From a checkpoint of a small contrastive image-text model.
Model: 64-pixel images, encoder arch convnext_v2, encoder norm layernorm, encoder activation gelu, encoder patch size [4, 4], encoder widths [48, 96, 192], text encoder layers 7, text encoder norm layernorm, text encoder activation relu.
Rows from block 5 of the image encoder of a small contrastive image-text model, named by matrix and row number. Rows with one number belong to one neuron. Each number is 128 + 24 x the weight over its row's rms, rounded and kept within 0 to 255. All counts start at 0. Numbers have three digits each.
Before each neuron's rows are labels from the 100 images, of 14848, where the neuron reaches its highest value: "top examples" is what is common among them; "colour at peak" is the nearest of a few named colours to the mean colour under the peak. Only what is clearly more common there than usual is listed. The data: rosettes with rotational symmetry. In brackets: how many of the 100.
# fc1: MLP up (encoder.blocks.5.mlp.fc1.weight, 384x96), inputs 0-95
# fc2: MLP down (encoder.blocks.5.mlp.fc2.weight, 96x384, transposed), outputs 0-95

top examples: cool (79)
colour at peak: blue (30)
fc1.13:122103074122115135112127120146137150105131155111099144143147139140108088113154141097135079119149128134138128115151127138139118190123124128122121130105122079108088114132122116110126181148103178126111126131127142116087152170180116092126146142122137140138149114164133161133132216130157163120
fc2.13:142141103152133129118190116105095127121110121104127143174109171110160111168134063145145109151164158137150114128120144129164122145159170072134129135083128152118130163142129107123118151147114146131166101137130107141111101180120138141146146132142075136120163096110144140168150133119123128105

top examples: grey (40)
colour at peak: grey (56)
fc1.313:099161064141090128093116116144147117102136127144123122114081144149129121099126123132085159129151119183142110111154153141106117136132174100129138151154117144140153110146112121157109133144158133098148126137117151088116119128161141123111094146120153123120081171143145101109144117121144042152
fc2.313:121147126097088131133136127133135152156167154055139106140090106128120125115152160109138118140101123109150128170151169112130133108149165114097150099126126152124132157119101127105114073154127131145103143102090169091098164108130129156122121137170113154108181127163154149124136127127081141123

top examples: cool (33)
colour at peak: blue (30)
fc1.121:138151102139141164113118137125138143107077149123105121154129119155166119093149106108114117148149107130114091128125138095105141141146099157179122145159174143150107140151125082145091122133130130135121131083092103183150142120161127150132151131094140170133089162110119161100115130149101156073
fc2.121:159098133162137134131142159129123185146136129130154126126123127162106114133122116154180153136115138149140161125104115124120134144111164134132114184123113122128098147094136104146164131141104083149121087109109172095109139157121166140157130157139110124184086162117079095151123158127126079113

top examples: warm (32); earthy (32)
colour at peak: brown (69)
fc1.282:104130135140125149123142134131081117147108147130106136124154104105090108126185123098126115142144116137108137136154108100139096176107155140114137118128102091060079120163177140129158125126136121109115123130140108132076110135129143117116077135109140163128146170126122084135157090154151075138
fc2.282:138156102131150162155090171143106160143144081115118163119122162154125127098158131110145110118144121106088147170139101138145158131158128108089113154175075126091083160129103128095147093116141135154132096152122118107181129133131140117119095150115090134133133097099113125145144125104103107139

top examples: warm (41); earthy (37)
colour at peak: brown (69)
fc1.106:119164067147111151104107123117160142152136073086171148110138124147122118097174149111113136123109145110116139163125118158104148123122105128112100149133139151127124144123168126169126144129124105111111129130190138092114140118149125168121130110120126103122131098179152105135080061160129144114
fc2.106:125140121173124136114127122143129189091138130112138128129108142165140119111115130077163094112150068163088138169105107162126150141111128114083098113144146165105169088131093095154138134123110108098143133153112130106142106138138136114130145158113144159095130159156093149136083118121133155149

top examples: cool (89)
colour at peak: blue (32)
fc1.48:148126122146163123090100117144142123132127101120124145093128113096146145122102099128098159116118152117123096116102120139142156095135129143112133140135118143164121119142105147128103137155127138134140097159131110137187154097081126155105074145146140133100114141141134092149143010119122108138
fc2.48:128137111155135125124183128119162114158106121146103111134164123113157134139158086135138135174132142135100140161158115150191146139155185059123112129126112129154126125138107110154145127154100116124128085129137086071150129168162142132126170140158101102152127099108134141117122129110121108146

top examples: vivid (97)
colour at peak: green (29)
fc1.252:126125112104119116121144126139139106154113128073118142111146048139139158148140120117148139131103106123140088129125202083202137112121116100135102105123124122112097147142160145149138133136097116141116111155146118117166096160184110112121128120094107137143115124158148120099112105160123149149
fc2.252:151133167116141103119109104139154153108149143100126123125115124159149120094146097081124107164116122181085107107120131124158156143172091173095173156105144117126150117165149122141147123128101152136129107120114099106182170152121116124137118137109108132100152145169103149135154166137097115093

top examples: cool (75)
colour at peak: blue (36)
fc1.361:129100103082115127098108136116121117130119110101162148151115118160128164085077121167135123118114136125110087140138133134158117117145114142124162110132076135113150143103175123127115131112158109147114142113180175135164125117075099161121125145173162152126149132122146154095128061150126126124
fc2.361:121176116165126120091114163134147133173116114129152150122117133133114137119147083089167117137130111129113167175160103110120129151101130102135164115100101126148127132153119112140132179118132134125134085112117054124098122142132111094110089115089093139134105139098105140115169156141170160131

top examples: grey (79)
colour at peak: grey (55)
fc1.46:109140123135136134119120143110123162103122125118116118118118122126111079116127118113132121116106119144000130122117130108142140133104136125151140136148125108146130137120124150128103148116121113113128128153174108131147118144139163109105150139112118135086137185140165171115115124159125102127
fc2.46:131145129134115140104177124140136133141160150157176121130128138080168140171111113171113123136096115131092131123121145152165096140125167115105155146133097139139150142097081118096139125123145065116104161125105107145104187180091152137146098140154124147110126119121132114091121128145140123159

top examples: cool (44)
colour at peak: blue (26)
fc1.132:094154096091135093112172140126125132131103139139158139125114113086150146091100167156109129118136158062142103132141103112150104080157159115116092110093126154143122144159173110126126083146148091150121129120155166139126134132109130122134123129136175144177128130123177117148140134140133113166
fc2.132:130120184127131113110128114079142157081148115082133109117150137080107116149132147090145122124172103148140155127143172122161117089157120115132092139134125126099127116159133105085134117113083157090173114124151144148115137156108099127110144134140157133096109092107174108166111120136113146158

top examples: warm (35)
colour at peak: brown (68)
fc1.329:116100117095098131125112141119169129155149122139115145104127119141112124117122149116075088136119162140103066116127121136107170143141135115130078154092124132127174128083151149107123141146129147149159097090140095104131138134128108134124125168168066100122144080076155114116116132109140157126
fc2.329:128166114129098159139128125159087111155120129156139147133129137139147148136098162122162100172142172152093112140112143159161141160150127120100158141116124100127137126133138170082135128198127136134098151141161077117142118123113142126114086096125173139084130154147128140168090157148114138147

top examples: warm (33)
colour at peak: brown (74)
fc1.149:140141101157098134137128114099101124139131083136090114136123124147073118188158155122047109097162135122122072116109129166144134124130115154105124155103124129140127148074152159129155101137143107152140129120179086141151118162123088131167159130111114120114129116138136112140134132121117122154
fc2.149:112160133112121134078119131117081140112131159143145137140067129101090138086097097146094126093130157145118094155166126149162123138166125135120145109132105116125112123165121107179139139136150110108129149109177096149163123086102105102160136119090178117119099115105150113119104141102131135123

top examples: grey (84)
colour at peak: grey (55)
fc1.124:115097139108143140115138146134126147131108131119134143122142123123118127123147125123100103131137146095255126128129116113126140142101131132110118137107129117097134129130143159113131141132117128151151088123152125141147119143122122121120116118135134132132125099131141127116124131106138117136
fc2.124:151156146111139152125129124145111114127136127151161141143090152111122128154161120143161103144136117166108150140101122087139086121168176099099127134138094097138130139117172098115090157138103110123109133157116123140112171191124160115162119147116107090122098134182131123126101092120180143097

top examples: warm (40)
colour at peak: brown (67)
fc1.366:120095115140120105109143115143139147156108095183105167072114129139153140108157131147088160109110118143112135106160097124141141158091118104107078128102106142137114112121093095158169120146139081117136118132185102115173121121138105152120118096132136095144112131131132120090119157154125168097
fc2.366:119141149152073158136124146137106115158084129163135105158106149103143165151071093122120152141141129107105072105131103119102133143115180168130117114127152141107116139121139133100123072156097136114105105141154096106140130119149150111136132097097099084115093117086109098142113142130095132136

top examples: vivid (68)
colour at peak: green (25)
fc1.343:156153110138104137100162128124092153104109114117145131151109077136178139158109111155150120125143136107126102157135124124168095132132131149138167096133145110094087135146122091168198165120134115115101066120164126136110169108125114163107135155105095123113108151130150148146112129126107103113
fc2.343:137105123123102137115122131119134114097074158113069131137139126153145166136088138111113106124129165136138081150122096141156149106134131154108105136142164171110120126118100118127165102113136129157133144168137107131168132160119128121128050108151094146128143077103157128160143079140112121109